{"encoder_arch": "resnet_bottleneck", "model": "contrastive audio-text model", "dataset": "simulated sounds of rotating machines with and without faults", "train_examples": 39062, "time_shift_ms": 100, "n_mels": 64, "hop_length": 320, "input": "log_mel", "spec_augment": false, "win_length": 512, "tokenizer": "word", "vocab_size": 51, "loss": "sigmoid", "embed_dim": 256, "encoder_norm": "batchnorm", "encoder_activation": "relu", "encoder_depths": [2, 4, 4], "encoder_kernel_size": 3, "encoder_stem": "deep", "encoder_avg_pool_shortcut": false, "encoder_widths": [256, 512, 1024], "text_encoder_causal": true, "text_encoder_width": 128, "text_encoder_layers": 6, "text_encoder_norm": "rmsnorm", "text_encoder_norm_position": "pre", "text_encoder_activation": "gelu", "text_encoder_mlp_ratio": 4, "text_encoder_head_dim": 64, "text_encoder_fused_qkv": true, "text_encoder_bias": "all", "text_encoder_qk_norm": false, "text_encoder_parallel_block": false, "text_encoder_inner_norm": false, "text_encoder_drop_path": 0.05, "text_encoder_positions": "rope", "init": "orthogonal", "residual_init": "none", "optimizer": "soap", "beta2": 0.95, "learning_rate": 0.0023, "beta1": 0.9, "shampoo_beta": 0.95, "eps": 1e-08, "precondition_frequency": 25, "max_precond_dim": 1024, "one_sided": false, "adamw_lr_other_params": 0.0011, "max_grad_norm": 1.0, "magnitude_pruning": 0.3, "max_steps": 4200, "batch_size": 128, "epochs": 13.8, "lr_schedule": "cosine", "final_lr_fraction": 0.01, "warmup_steps": 80, "weight_decay": 0.2, "adamw_weight_decay_other_params": 0.05}
Rows from block 7 of the audio encoder of a small contrastive audio-text model, named by matrix and row number. Rows with one number belong to one channel. Each number is 128 + 32 x the weight over its row's rms, rounded and kept within 0 to 255. All counts start at 0. Numbers have three digits each.
After each channel's rows are labels from the 100 clips, of 14976, where the channel reaches its highest value: "peak in band" is the frequency band that holds the peak; "strongest on" is what is common among them. Only what is clearly more common there than usual is listed. The data: simulated sounds of rotating machines with and without faults.
# convs1: 3x3 conv (encoder.blocks.7.convs.1.weight, 256x256x3x3, each kernel summed), inputs 86-171
# convs2: expand pointwise conv (encoder.blocks.7.convs.2.weight, 1024x256x1x1, transposed), outputs 94-187

convs1.155:148149107134095115131120142169186081138188167132112071125099152147109120105140101152130113110063064132160075132194148090191170107081069109128155138152130147140149154127145143184081128098120123129124110147137181156116097106152099164116084149068175117106145146
convs2.155:108068213152128128099141056128221061059128046104152125089123108128205116128128185128128042128128101130139108112154110064128128107111121116070128195221091103139128076118113128128113150128183107128136126128128128212189091150112193100141188128144117128103099147158128128094128122128146
peak in band: 250 to 500 Hz
strongest on: speed: slow; piston engine

convs1.130:148131149133135061118113083081184020127129148127131095066145189104184135108110143168108119138108146158160125113151061134101084122143184119148146164151138027169171096185103137128116147124128120134161082117152171150148164081114142162086131095080104200106155141
convs2.130:128124128178065154177123114170153140111128131128189102151110122177162128158149071196128102128128095109097128128128137114163054128159128130112128191124145098073128128127082061115139103056180128158159148128090157062128156128128139115128141059128174071128116095192128128068128082154095
peak in band: 250 to 500 Hz
strongest on: slowing down; thin (high-pass)

convs1.89:128133150065133118107168106146155112144142140130127150076132120116135134117131075114141170150102086186130113117146116109127201135118082160142146158153123158127094108118105159158107136117153142150146122119154186131158120120124153115133104187221154130097133162
convs2.89:092183128109128042128194127118166128186097159207101128165059113178128108128181136167140121140108128076121128065133108201124141179152108128112128118062121045166162107096128128100128090095116144104071065212128093128167128128128137201128128118095151173128128128146128142128149176128130
peak in band: 250 to 500 Hz
strongest on: speed change: steady; speed: fast; piston engine

convs1.75:135109138094126190110184163125136098171140070114120116157115168113091176144168109160136178111095156148128176100164089118086127112135112106140131082115139121099064117083130176070109145083096094114164113146122084128109078127122154139129134094081151108136143142
convs2.75:210071113128095077163128128138114174128150128156128142155104149153153128128128159153128156128151128133086128128117154128149169128167127128142100128086206068087218117068128121171113106046090165077106100145118191128104121163082159118128104128128108161083128116128059125148128080110111
peak in band: 250 to 500 Hz
strongest on: turbine; electric motor

convs1.76:102086125135205106113107119145092124132113126222122125137110116113091091135150162060184147136161164137146160141133100109153160126131091169099124119168110143148133163109095117111150146095167077165112103160138132200101140165168165098119072138126114133086089169
convs2.76:144128128178200136154144179106128104128173163128093128097128148141129084145184128076153107128128102155160128092128075150145140110127070127128128164091037120201128128176105060236114189081128157123155128136128077128155060167128126120128174128114168128101128208203087128163128137152041
peak in band: 2000 to 4000 Hz
strongest on: state: faulty; squeal; rattle

convs1.98:122106171093112169065148130142098128087121097125103136146119149031151143137079080088114168102124142201098105101103160117132146113128125214113158147125078220112184109130178110130148148149103179109089042185112157102138157120112095104173123100145153136112146126
convs2.98:128168082112089111128162130160121128090102135103134128128127167092165110121128128126133148123130044128128075128139155066128126128121091149141168128128173128121202159128168136075143128128091139078149058084185098115109128092112157090170155128110099129155047045112076160170097110166163
peak in band: 250 to 500 Hz
strongest on: speed: fast; gearbox

convs1.51:138158167208183138121092135126161138110151150115169053087099097140121171080122149101121159105134134101146139098152202145094110122121149120085161056113139095127094128085146125110125108123119149098125089121138135142064119068168141102191161155088141099087128208
convs2.51:066100078158168128128170128128117147128128128150128128128091128162101164128128092128128127108088129052106141149181142094106172128128097098197143128159087135126128082128167175169142128128122135145161120074123061123193167128026095063128129093128142128100145128112151132145112074128128
peak in band: 250 to 500 Hz; 0 to 250 Hz
strongest on: quiet level; imbalance

convs1.103:214126157164111158105157148109139137165072149138134126128155076107115160128104148125156106114108127120138066138092094100134093130194118139103202155133115122129136111197096150130111130104078140142131128115170081183178142152042120115175084177129139095106127137
convs2.103:128128128060105128141128179128178188104128128128156164128128090128193128150151115148061146139134108160104128064109128141182192128128073128145083128160157152128056158125128191160076150113243128128193058117128162169106104139128168128128118128076128070128102145105128172075128202172128
peak in band: 2000 to 4000 Hz; 1000 to 2000 Hz
strongest on: state: faulty; squeal